{
  "encoder_arch": "mlp_mixer",
  "vocab_size": 50,
  "loss": "softmax",
  "encoder_shared_expert": false,
  "text_encoder_causal": false,
  "text_encoder_layers": 7,
  "text_encoder_num_experts": 8,
  "grad_clip": 1.0,
  "batch_size": 256
}
Rows from block 4 of the audio encoder of a small contrastive audio-text model, named by matrix and row number. Rows with one number within an expert belong to one neuron, the router's apart. Each number is 128 + 32 x the weight over its row's rms, rounded and kept within 0 to 255. All counts start at 0. Numbers have three digits each.
Before each expert's rows are labels from the 100 clips, of 14848, where the router gives the expert most weight on average: "lies over" is the class under the peak. Only what is clearly more common there than usual is listed. The data: songs of 200 made-up bird species, synthesised, often over outdoor noise. In brackets: how many of the 100.
# router: router (encoder.blocks.4.mlp.router.weight, 8x256, trained with AdamW), inputs 0-85
# up: expert up (encoder.blocks.4.mlp.up, 8x64x256), inputs 0-85
# down: expert down (encoder.blocks.4.mlp.down, 8x256x64, transposed), outputs 0-85

# expert 2
lies over: steady whistle (61)
router.2:155110140128092146126137184109175136116134151164088160174160107156097073078148165123098136061071099108173153153080123138182131150126127172121165126081113104156123171118161103121136110110099131165122134153062113181151189133179194131152129150147047111060089165
up.9:126110053081099137097157103100146107084141166096150163149166141164085120122128148098127027084173138093127114165055146113188177141077128151101209172094121123153053067196112137135156162217111044144155121164133124107102142109145138150142120121101123177099143082
down.9:157106119112119128084103113121155165119086145074145141149116125103130179118102178126169148145152160122159120104135106173151153116101162128145065111129115073093168147087137153114097092163094198107147167136106150153137144079130147123143105184132088162143145164
up.10:113153134162074111119166116081182114107121114105119118196190120127191121108140126096136166088169122115169182124156110081091141122182162093169146155112115137145085127063135150178171140097104131115102139123169103105153117161139075201174099174094147122084107130
down.10:137125176108124138119155170138185161122110155130117080106118173098059169118137115066113128115165135153142068106137115080131135103102102161146132135139076078119180200169158144164162131127147156156165116159137052103174135066116101116144118082156172188168123111
up.11:092127169120116098166152152131138102144071107179171112168143130073067166077088117089151092152136129107180099176149165140184123127073100138151125061111074094182085166158163147114159152160141139135074113171154140186136145173104212160075134141153122108120162126
down.11:176091153203100112085116078166159107095164159134155093095163117121117159163117102204164133090125118111114121093141143124143119133053132068093115123146169103148115073077139115141135159130107142143130144119125084162136149141080145097100162070155166106149125110
up.12:166171154163121140120133207122144107095178151127064098116097139159080137105117203104148069107137119131133156141155193118144144191065121059161154120116155142169156052131118141144113172127137177126101125105111139156136170117119146134121099097071118080122073187
down.12:142095139180124081127129069149111150093160095079134148150148128147157136132149111143136140125151180143135138156169129140161147112156170118094122135163172203117152155084122116112153135143172128211178116105040147092072182151106115103116121091152122133126111117
up.13:162181110146149143112122121093129076136167139070133088083089113122103095129121187091159081119167117155082108140122123109131101100138106116098146108105154169125101073168187104157134087142174139118197109149125167104173097095182138165116157092105114131100194174
down.13:129152151170129132085083091106119143139091119121087036104196162163133092121109150111142149139066124090132158092078119144153125140097145155125150125117128131121078113081106086161129193133068097134173094097097080108129129112189113183123103118159103128156177149
up.14:132108095129163089125170130139177101131178110183148117151158118114118151151122102128072082094067123107086107082193093116120139144148110160078104137163133100155113062140182125170185148114084137134093133103108087147129189142099106126107119104120112166141085126
down.14:193113125093142152111103088138135151161116117167144058153134132117137212076102233113104089155134102145145127129106125065192159129171100153135155133119138160124089159162100196203140123132139114110143128128100176148109127150154125098148123073152202176147141108

# expert 6
lies over: buzz (55)
router.6:143094138122097180134127147124117117161095072127152101136108123186101085177100131184147090129121160167147105130129170168161072164153129151091126123100166157106139125154158173158104134116161149098098082109084148049108122082151112119064096150101102167119091106
up.0:163131106119146137167133135078168108150154173177142125108149141103119068071195161123128170178143151117131081154134133087163107130195071146109113140157109134169140114073130140119180146112163122119112155098125145153103140176142141125109104117067170168109098102
down.0:122087174192118160126079154120108132114085131124154127109079095124129173171145146124127091166169158126159107122136115153099227137124118131137130119106093132155147208111122074115142137089040055155099181145077130167102168125117129180185070173113139127100089122
up.1:174077160166105161160084185086128215163172059126170091124096134084142103118065116099104165152113122115110107139146096087186181129118104151117120128154139156069073165057137127145129138140065105132161129098118131183108062118134096115144145085173127141078110131
down.1:179113084111080092134091135088090127105088058169159110092144136129118178119064124121130069139118152158136164176119143122151141164051122173135105081177115080117158144154129095167150231127166108155162099142126115080198155152128129084130163120105130127153180162
up.2:104177144091135136172180103079127096181120127151130156133142115166115133155091131078100137090116075095171136140174078102076142150111165170098139185135156103179143127173138094094104148160134113129098111153107137076140132151092060078122138157122166119095213118
down.2:136155108075206095128149113145169157154082172102140155099128093118067156139150145131129170087092144098098141145122158156110091094165167108069107061108121090124081162109195160117070139139165125109180134178132116108147168102095091156101196131120167113140105133
up.3:141133120132118117137077121140149098089101076064184092167114158143137159096091166132121083166133149178122168119073162195134169092139083128181153174181153155133130131151138091140128168141161134117158108140158101158083121139172111189131167133180128130137105118
down.3:105164105138186060116109132116109131091134051123150106142101104119093144118138079122144147097136099126135148109138063138176131147156105074210185135112121066099226129079123113158096147110139088157067096144117157094149146086173143112163146132038177138100155170
up.4:133093224123147166151143172148121142125126103163119138107138146120100165108214089151148158153135093127186140167139181130056119095158097101132160138159124143134126095171152168130131071176184177141214136131089133078141188139113115171116123101138123100071108100
down.4:143148149132112226143170064119121159168164136126119083106129146078073053122127114098146111210139143157083156113098137161148099151141115158154173115155099071099072202114160138148144095114093150096094098142134209134107185123088105165080130091105126118186115091
up.5:063163085146183081064124130132135144158150083156135123073084090095136173147061079091122124109169134113089113079146089081121101117081131113180120129125118108079152161095123122175100165058138100121143130126065116131127099128147138101112198076171138119170131181
down.5:134125120108122188107130084187147132089097118147035184123109079136122140190114118133120060152117194126132118181156115113148101092147123145107197157117158119105154147089155125119136126142191152172162155106137162199154077149061102132139133149125128148162176138

# expert 3
lies over: buzz (36)
router.3:179145185140098173090090088129086133109166152172139119089149159069091129121098084085114132112169106191097097166155096145122123119108117134077181141185109169097170167130112173137103106080082102150198173109091120168141176089118101094168148137164141144181124172
up.0:107182146132058114077062097144129159130115107198126121121096123115164086135106143074131133117128164104135124153094126110166096086162119126161139142184144180116161110113170126089165160182125161122187117127122070110101128155136099146101144196093146076052162140
down.0:076087153082075138185100076093147188112135169115048122126147133125056150152074100126119174128138167163150110138161122160114161099089148122087094133150149166144168164220066114175122139152152138074124101084116111102140140130099068105120127086162142122119094128
up.1:179115091122112152155101052138114123174090106117141093134159169142138150179098161137115105116157122097124127132154145099128121098155127175149118103135073046123125163047099139131197146171101134181171119135113193158181133150121182059107095113154125132131075129
down.1:113116126162149101137165117186062106172169121135143072114180129171168052121097158148131128177127128098123183147119090102129105150110162084111187104140120121116140186137098102120155098106162144121144071120107112105107164140081165098169134083109118163134095139
up.2:128089065098089153124070115110171106165124126086098084146134097183127135068107114075127098079108099123161178151089098152131131073140124162189153133140088172082142164094057097101188140151133152117168123122131071121084126138105130139123129106109141100119125109
down.2:129128075065151172155150183143093134170081137091092149165116132113091132095120126121130122128156163129071116136122136143112124128106131114140115132140120109158125103092081167165086104151116143191151163113014148158088104158026133149112151091174150137154191105
up.3:116118083144129151161157129132147146131142100141105089128150176131036139152126117097127108153118162109141074097187099145109103121088135125202125115168151103124103134147082127171132150202165085127166142111138093155076110120128121078104175121112109118158153093
down.3:167138101139191206159140123153076122148113139154125100178146188122097122148126152128184147065144150168114094089113091142129168131150125121135127159116171136121184113088076131146120087144108116088147121184173129121087123159144062061116104186126143155161154199
up.4:087100099124113146076137091119138119147071128079105121131107128091115035091151106139154127117119100177127102187170106141092114163132106122074121147121136083164161119105188083174146148155090203110112131166170073181123114115149122137097185108091156120140128152
down.4:113133104147175099084147127089135109106123121155128135185157137137175148158210086136152150087129103112174137180114086134156146187128125197157056077113141147123103086136125164079121141056098077084069176137110097102182139161108163113143078189073151109148125163
up.5:168148155103056150159124177108118135106082147110188144173132093103078088148114167188113085125210185146163148173122186116102173162146173139091192149178078157094096162173134179192163159117159135128135145069141165101164127137167198153122144108092144159070150155
down.5:088173134089102126133101068115135129125111143102114182193185117180105107161155137148122114107093179168087132112149099149120109126145163127152179183151101119111135124145154187116137158179098088155133057092165120132132145103120151144102160139189158173113139140

# expert 0
lies over: no call (100)
router.0:126078144103181110141182101139066138141164181138128130169130136106077084126118166107074157098138124099108122066111118180150144173132100092132110112092141122108091124179159120137161096120146125154150152125157170159092147116163067181063162093105101081117148151
up.9:112105178181134085129075084116146070157172185112098172084114077126158135157106085103162132116208107153155122157134172155118092119093104120087154132158151154127219188084178115158154109154142129153122084103142095112151109126113133118096096174166127119145207138
down.9:089151092111103135151139088150102128093097163103140113081167137160173171101127228138138102146155128134116153138097143092164084155156137163136197063172141168145071109081131100082113118120129163115153181102143097103099129169168126113150096080113118145093109095
up.10:073108135129181088119112120102116130133130102060139075149101161109184090192117126111106137146101109175165124120164125105168140156117139130132191119137083117116127118190140134191155134059135139102113124115116087151185174104164166145091107177134131099140142177
down.10:101081131184141116120158082125069134088176116165164098159115081138120057106173141142157170103137076111114152132124137104085137095106129161151142172112122115172115106099149099141130136130126126165122090115065113108106128122160113120146116163174138121106143059
up.11:141119206120061143129124107129118144126106133075159106198108136128169084167105163099068185163132127095128090130042131140088140071158167152139106109156122162157107131068155127166083089110137152153060114148102138164110050150117120131122110126097133073135111132
down.11:143119180127141051151154164124087075115156132103141070134103168153136137119064145157103154134124124135115173143190106111142117121168109087131177139083108114147145135078130106120116150101141126174145081108168101117238172126134152081134132122132172098098162154
up.12:165153147131102121168103157113120185174085117172086102147137156114124153159073138158077092097204111116080130144159142165128119101091135094131121158145103171102117149155117113151084160183073098080088139123200105153141114086163115150092118075184134099172142171
down.12:141185137114133169117093143116098104088087095099133112180106104103106117109112167137107107049170120143097160152101155146132131084150102176104092065117100159117186163121109093159146121139143120138142104214134137112086117091165175120129138085080184146115045087
up.13:125145107131127150102104162108150125075129092150122084168155222105088095157118157195148151094152135123113126160124124146115093130089161175142158111090149104131112191155104140218113147178091125146129109161136168124100187113156180122127106056099064125130078036
down.13:150140110146092098104120127112161156220113138074128093174119064108068183102161074144163129108114155137110100107158122096115135122099159152147133170138151143119191096063143107111141159070202165146106106141150080215108123163100091137090165101123126143124163157
up.14:187096085150117122112109096172139138135112152103158099131125136097144052134090094154177121171082088147117067142150141114138115122142140152105102142172152062135113137145111133151153112090109142173065134153154188099141073148153138153102098109081158098109047142
down.14:124135168164086164137060144102128095103180176177097121085110160142159132104141126161126120119129219098087085147150127196124154127132170176127073126145119166173101106112150160126156134154167077128172116094131087127138118075112122096111108151115136159167104106

# expert 4
lies over: steady whistle (42)
router.4:135186156160082159097182100174123164091071142085178187126070160115089122085109066107181160090148142144197107154160133098132053149111123146137114082109132177183148075161074171095152169145163133121087104167146111111164085163091162114063089093156139132165143118
up.9:185117153160152145106139093123138116182109156116052113133165097138125147160128132162091144123150056115177106132150108090127192161051091158073101141144081110109155130153118150160179109138136166115115104123144112102134143129125131151167106110112130103124165116
down.9:092130071126193114171071147122144132099085115101133120185189092082105122140130137125181162157117155112144130138151138144108085162153131110131153053163080160089068097109150170118155150144147101079096148120148136116079114102142111105165151122100206146191127091
up.10:151084113168089198065071114160108133152082093155141112138119182128115098116111144117080111114127099099113216141124129099167156084122176131166066113136163096133182078085082083145107153116135139148119162187093153114185128135105153157140137087128126088081107101
down.10:116140102085108116108156141131136079132198165122146141153118093146139168154117133081136112122086127157083155159155094105099104076119162116134140095155088119150153189095104156097120090154110095152181107148159153140062159078096125131174129122116154126106166147
up.11:084189102117125130093058142137100107146102107070121065131102141139121090151131127119100088169136159100185102061083050140211100087141087142174089123111157098162120133144212171119086077129146114131107138152134126114148134145092054161171102121105147131111156147
down.11:143153160130143181102180088149135103157090144170155129149089173096119126069182103115092102184064173089144129124108138111130157138046184101078167131128143125108117112113145121172119141109102101113097071162116108136083136097108054109120147133214129141189145129
up.12:153137102157200141101082125231133098167145086150120114105134139140139102163085141108121102126156103111161126132211154126140155147133092137174143132157126103120144121085104155101101100129094128148135113119126138137127147141118157135082156128157125138161115140
down.12:149154115044114113078147059107122070154182140158174136109101131143146074076110115160116064115083083131124085105124134129142121135112198111107113095118185112124157122037097037117130144146127202104156190142174116109134152156008096181140112111135125141087105120
up.13:127129155112150130146154141163119070113163108101079169100131141141134166178141130104052139131140114097116122120108075155126180120087101100106150113158191102064154108116151127127078107163126168208160122067141100194114109099106151077105139124151077136135170128
down.13:167103137156064121141126102103117150093097122073128128120122123127119149135134142078173181130121165107166135149135167146082121133078099110133215101158115128114120119091106131156094124057063185139139092092154104128197120106081123155131074114138160083143124121
up.14:132121172188165064145132129201127157187143089089087135137136133111089141087084137106150104096140111123144127102119159157144085169132145118109105102123127077084175167100181203096139127139186074073136149098093150084111184130149127081110120134111187096184168121
down.14:132120098134130122105140162128148113136123162140096124117114079106133118070106071120089159101123113110120163139106181150088117086149163165073139165066081173085127027130146111127121070128128153019138100154159117103070065067124094131141165162121114154104105169